Weights of a small encoder-decoder audio transcriber.
Model: encoder arch ecapa_tdnn, encoder norm batchnorm, encoder activation gelu, encoder depths [8], decoder layers 7, decoder activation gelu.
Training: soap at rate 0.0023, 14600 steps, batches of 64.
Data: trained on phrases spoken by 400 fixed synthetic voices, 39062 training examples, 23.9 epochs.
Rows from block 2 of the audio encoder of a small encoder-decoder audio transcriber, named by matrix and row number. Each number is 500 + 25 x the weight over its row's rms, rounded and kept within 0 to 999. All counts start at 0. Numbers have three digits each.
After each channel's rows are labels from the 100 clips, of 14976, where the channel reaches its highest value: "responds to" is what is common among them. Only what is clearly more common there than usual is listed. The data: phrases spoken by 400 fixed synthetic voices.
# c30: last pointwise conv (encoder.blocks.2.c3.0.weight, 320x320x1), inputs 0-106

c30.130:519465466497504462490537495529502482482515494483479502467475528537500459465516509541495523578488544479467476465519479508490543505531477502523506528494483480463569536466501486523498486478450482511497486519465495460526524521496506526483494541528497518483484480480474511541507431451499477496531527506486477467477513493502494
responds to: /ɔ/; child-like voice

c30.306:483547526501500472475510520504546487492529485498504499433520534553509519528504485505477481492506474472510478544499497482487576485541498484480499504506445518488568509510509515487526518476534453460499452470462498495526521516487542430474524501508463459542547484454503423473549483505550526486495517513508472476506492465496493
responds to: /ɔ/; child-like voice

c30.311:463484480503533540548462440481518493456533543488518516484470543502506491537522529452484517486490505463473519558473487536517522469482514510499477493469520549451502526542474491497454510456465476504502517468455473477565484519512511457502482475496442491466518516479479430503517526506509488472496525509516516520484468465475543
responds to: child-like voice; /ʊ/

c30.289:483501523504462460521500495534503522496510478488535523493464483469500555558429494514539500479506522494517478473495507501523482511527507481472529523475524510539495456508485502491547476483459496437459527491495518490522506523492503498509511493504497497485458536556498479553529510490507501502531509488497531515505484547500503
responds to: /ɹ/; reverberation

c30.260:493519555501491536481514484511460531483570475501498456454494503490502503543494509535474550458456510503502501498479470488557497506545501524505494515534536519490480485498498526531479492474516486460524587505525516489511477493462519516492474497507511474498502509499506476507469471494482486460484518487497460545533458507511476
responds to: pink noise

c30.176:509492526494519483483500515492466476542489524460487482480469487480508498518497462496456499467498487488532468477507533441497505488496479496493480511454503523515477475479497507525484458497509510496485494424448505509510482478520457523515500482525552467536522494490506496471509537535494449500500538514516466477498477544482562
responds to: /aɪ/

c30.163:463474499494512526510525513489504509526514472524464495489506514530539454537496506452484510537524525499455469507476514477492496475493489497520501460463498509503478514480497482522509472484505483470537490500522462512519558534534522470526466575498516553506518455441506520517531485547528487486507445544495533489547504501495512
responds to: /ɝ/; /f/; text has "farmer"; text has "flower"

c30.111:526488570462498508515507521488517453545532487490493489542466481506467449480494502456497506495506519520457464486527507527532522437503507491518476484467521496464445482459515536557444501508506456501502515470521516465497511569481482523481486497507508464522499514517534537484516529498477460469467499468530474506516520511497511
responds to: /aɪ/; child-like voice; /aʊ/

c30.228:482487504494498520500498493502470494495524478458512510506506500508495476518492517478498481514515514494461479512507500514467490511522520492470491450514468492481538487498531515479481464464478496571519483439477510503482493499508490511479477526522501497509493474524499451509491539493478483493500468482482503459499497498482474
responds to: child-like voice

c30.110:525496497444532491462472500518502498527451498544490478531500508471476452493492525514497526495460496445472495486528480481540487510519500518518482466474481483549558526469488503505520485470520509511512506511530460467473477529461521517496493496514526534521525488540556486466457466453526487519517509477510465512493470505513486
responds to: /ɔ/

c30.157:531521533507532503443544512513533493478473521561485465501502518527502493527465480473573486447505483455531493540510461442498520476486483474507528470515527499544494491452503489570511530523503493514457493494521521497504504489454511490489511503543527490512528479508440498518493549495502520493507516477488513515505556500527520
responds to: /i/; child-like voice; /ʃ/

c30.129:496491519488507526531486496531515517520522499510494472534462533471476506492459489484544444504522504468475513510501548494483528479481492510515494544491551467482494464464520533485464461488495493520461485484534503511483525500477517491498513463511495478464525488472489495502510524465497530485513559531496485471504515509526523
responds to: child-like voice; /ɝ/

c30.141:484499513534501482454513552498503503580517481508500514502500531500519471481528496495494465501457463498505452500498515476507514549493519480480564462494567521501481542474511519515500488485486503460477507535455543510512497494540497479497535519470491492495522470553480468477511489521500529460531520503506512505517497486512453
responds to: /i/

c30.251:475583533528496502497465473512500489476477493479496515505507485535527503525516528502506519493484521493497489538549517481512513492519477504489478529529482551482506512530472531483510548491484458479495455455514513485529459491510510509520529526533525516500516522530521438495537483519491527475523473509531535522498567502462550
responds to: reverberation; muffled (low-pass); white noise

c30.236:508541547462494513502492509503512489507511505518527508489547505476487517502495537474503473505475491541512495480490515499489487495520507505476479499481496516529485524494462522465536463456443494540449481511529520496486543475519463535532502539512458478526447493462485529496482493540441512484518542503481513478535450506499486
responds to: /ɝ/; deep voice; white noise; /aʊ/

c30.120:498518526481482469504515507499523425487478503492492508512467460481490525493495490498504500498487478502509527518514480501494529495478458538449506472470515462525557482481492534486487513511547526493469482473468527525483499466486504494490542487513509517527496496512515490538539430489502508484507524516521480492544495470519531
responds to: reverberation

c30.39:516506423488490544504476503465520497512459490513482550523541501541528496506500513507519490554480496499465494544512544483479538492519530489547474520463517510470514527498536471473486485505490514484528511524534476494537508493485496459532506498489528523501538482473508517465483489473537511473512517511486483517493503484477531
responds to: /ɝ/; /h/; text has "her"

c30.206:483536504493518523481490500554511522484472474499515488507469497518474543530507478470504516452451543492432505475472480481550449470509490529535530509503451522516515508519497485482504491483505499564462538497467475506543439499504505541498516498488493477554489502478487508478479516514535521489501522512523487451508488498482520
responds to: white noise

c30.297:476497499547504510447502545457489459517509483535496479506516494505500500468528493502473546490539499530529502535517558496440494488515491523527475533530489512521513510470503506454507498462471453466526467531476548510518492497537516504494483498500536530528471496487487489501526487488494494520501482522498532536478485511537535
responds to: white noise

c30.79:538447504528468548456488459530485511500520459486488499495478501485518495478500512507496537481484555501508491468490523483488498514519546499544490470477518484510486508469552489501508482531446497503554473492457503469501489493477463533491453504507489490529540490505549488495519493483506473505503497522489521453504480497477500
responds to: /tʃ/; white noise; pink noise; text has "teacher"

c30.313:517486441494481553493531508510514471511531507515483494495484488476477480501436493537498480484519519502492500501484494528466558538497526494554479507497520473531471509517514552482502538504495512465510513524500529499493538526475499495517505503535506475505520522532538478486517486497500491476505556512481490535455482478510528
responds to: /tʃ/; /ɝ/; text has "search"

c30.194:524496516509530521505552486525506508495515498526534504516489541491485520538501481493489528512535525508482555518502494509496467479510488493522500492510451491501459492494492490511520535479457541507495502586501493501477559510504494528459496468448544481452512488521481505484482515495490513486507486489496523519519490484558519
responds to: /tʃ/

c30.151:431447504460524465526492478468476497470561478478524489470451492492469513533494482526458463510479494490460489469470531538537462553438490477483496471486559481463509489475508503490484491488477484560501462467565474514514453477501526464525499475503477548492518529492555515509519455466512494482482503481509503465499482489470507
responds to: /aɪ/; reverberation; child-like voice

c30.231:539500480481516497494526537480522468476494492520492501512457498478504522516477510557567513467511489520450482515462488497518501494464515494510523511478497472555469521512494479404507488468493506468468482475451501496540474489495525491461472418500510472497499498496497509473515483527440504495536514479493463515501520501461512
responds to: /ɹ/; child-like voice; mains hum

c30.216:518480449491490491478455475544543491530542524522466514465520557529534514472514511462525457501476517476502534474485490476465498488534519483481446476490497442508521492511494516453467462510483466526479482484502489539495490511553514543468497441487525460427501457490466528548484497504494506490517514521466513509483534482537482
responds to: /ɔ/; reverberation; /g/; text has "dog"

c30.21:486480497486446528511453522501517453499559499513495520496499476533516505478494499456481452472529501510493479480504470518453484490503497455474521481510438468538484513564524523464498497462533496546524482486523493520518452538455500500470492491471521461471473472535498516464478499544485494520519511506507489524457469489493510
responds to: child-like voice; /ʊ/; clipping

c30.126:523493489488502529492561488499489494492513489521493495498471493514513457492492470521519487526508490495476476485474490514529542521474536480462480500506474502493490525454502472482522489530460457497536528502500547502477496506450493499490519471490502495467484471530497463552526501493510461494487466516522556514480513497487525
responds to: /tʃ/; /ʃ/; text has "child"

c30.296:500456519515492575478480519532504525489502506514463483552491515479508526484492505505496563537479527523504495465485532469516496490531523496477499518517537489488502485459537494482439514464489543488535498488484490471495495498546510516519472526496499517488531507500506503540462449510516551515502500494538521531514492559486500
responds to: /tʃ/; /ʃ/; muffled (low-pass)

c30.305:491469482494494516466423481489513513499522469570491476518534483527556458469503532516494512508560444520506505547514493507491502462495492500475497461465482538501487515522477499503526531503445504493471510428462475508473462469490477544488458507466473471435503479476476500507495502514509466514500485477440524525491506491480489
responds to: /aɪ/; deep voice; white noise; pink noise

c30.319:526461488518556478554455507468485481493482489465479523500472432472508561546466523468508501485478462543493479505444492491486498531545496484456526489519501505502472504466506449501532506491528460488490514534451495506493517542484505462492493549511454535517491501511528471495469555506490575472505563502504465469492484497494505
responds to: /ɹ/; deep voice

c30.170:528500498525524512523485517516530465473450518469487495521508518477473473476447514533513505501471505561503531490458472556486518488464533454486433497476488485479540495484523503485509525515483500469516478543493489532500529500490507475497537534477512514493565503509530522531485479519512466461489490510521457481487519504486495
responds to: pink noise; muffled (low-pass)

c30.87:467490481504483524478527496483505498545481520494491531504534526474505476506504506477526490480499480459467439498535462527492509519540533575497472474461437496466529571490501512476471518469448517546493487523490503505505498528480535504446482480471480506466507480515510547502498505535457546466507478492519495481502477510507461
responds to: /ɔ/; child-like voice

c30.147:529471518492534532535529513542556486473493517507539484481473513487488548544488484531519550493507555547494467464491468463478479502484480503527506528491514490487498508468464520509505486512492521450479501544542479456533522479496422496489500528473529477485484505553541487521476486542526504504495518498497509488502463468500490
responds to: /ɹ/; deep voice

c30.181:485502512500490539523480517455544478527539543471478496530432477465520511517519500481516467474470489523467502472443494492525491522439505516479506462523541490478458432500507511523502481495521498527525491499500520501487472511469535461523508581484459499479518515527499516488517499540481528516488499495460506538518521472464499
responds to: /ɝ/; /aʊ/

c30.6:459481476486521528492479525493494498534514468500482528488476462506437481465529492487476466459451514483439514470506508524468485529489477492513533462469506561524504507538507451548487476514459574545543492513456514488520510499505447517469453507465510484530514496480510512484526505491510474505532493527454524503498495458483491
responds to: child-like voice; reverberation; clipping

c30.275:512509522446491490491510534508531509467529511480587476526551480465491461507493519515524519503478495458503476482447500477524497534471484546523494523453481522496467559542477496535503500526482524526496469485535510510444489498487522500492475468487495513545446458477520514495526504520504538464505537489504483487478526509509504
responds to: /w/; /ʌ/; text has "one"

c30.198:482491529509504556513515490488488515502535453479463519488498528533474510518543514516491506505509520549495482477468537527495455500520489552506523472481491494496506504469477507515516523487492504496499483523561473494484525500500504463490459487526497493516469476511531567470528471469483556508507514543509537470469486486431543
responds to: /ɝ/; child-like voice; /aʊ/

c30.152:496486501480523482514485524538497554477473497552491457489504511490489519508448507490519480506468504447515519462521461480523486475433517508519518499528502474492478547451571490524508516498517492531519509503478469498512538488483514488500487496496467476496471515493504464461531486511502460526480483512500491491503507521529520
responds to: /i/

c30.0:521514505520504488463556505462511487485479469525500492488504513479470535490518492556512559508541525489508485499478466496504498475537493490502528478484510514495500480516494511473484521496479488456521491523515514532465547478492479490534482495496518509496501462514506480497520469498501493490509456533532499547488482499482500
responds to: /i/; reverberation

c30.82:513481532484444499500514529446491501532488446530521484543492479463522497509515492523443440514500483491485504548517490497491517504516509495503508539523496469514491490450531509500560479496481471489505482563505483511479508482450506500480506522516487521502535513518475510463531485517507479486495487484501480464508513492510484
responds to: /i/; /ʃ/

c30.53:482495579512452504513481502514500556469507520489493503525473481520469467533518460477491503515454528526467480474511513542524517490528481502497476495483547468462454527543491498517490514489506504519488480479543508451451474525480513452506505457515494532493483494513485479495533466476476489492506553531491503555467514553494500
responds to: /aɪ/; child-like voice

c30.138:423478489484494482502529492514468479478525483551484453481483502479477474487488516487531559454503496480539494509515493460527497504522470476484485487498521509497512545491493516556492499486499479464458498450491532464493501491522515562472492476528501481485524483521533488486507486528452495524439523472522540543507481506489488
responds to: /w/; deep voice; text has "warm"

c30.77:465495501535462515523501456487471491472469451532485479460499500535453522475498482452520545491525505451540461503523511548517532504474511472506504476533499538473537503530534560522510497509488511535525485482528531485480512496477461507496510491490483479479495513477499466460494448503487489506449493489475466548515501437466469
responds to: child-like voice; reverberation; white noise

c30.97:507468520454527514480518527504523483423490482482466460504548544502467506448506508519573507475491487484469529506488491496497544524471479504478507512527495462507479531480475486460468454497537485523471482510490479509480506463475514506494523477481444505479533482511507528477544490505509518499498520479491495544491487504473555
responds to: /w/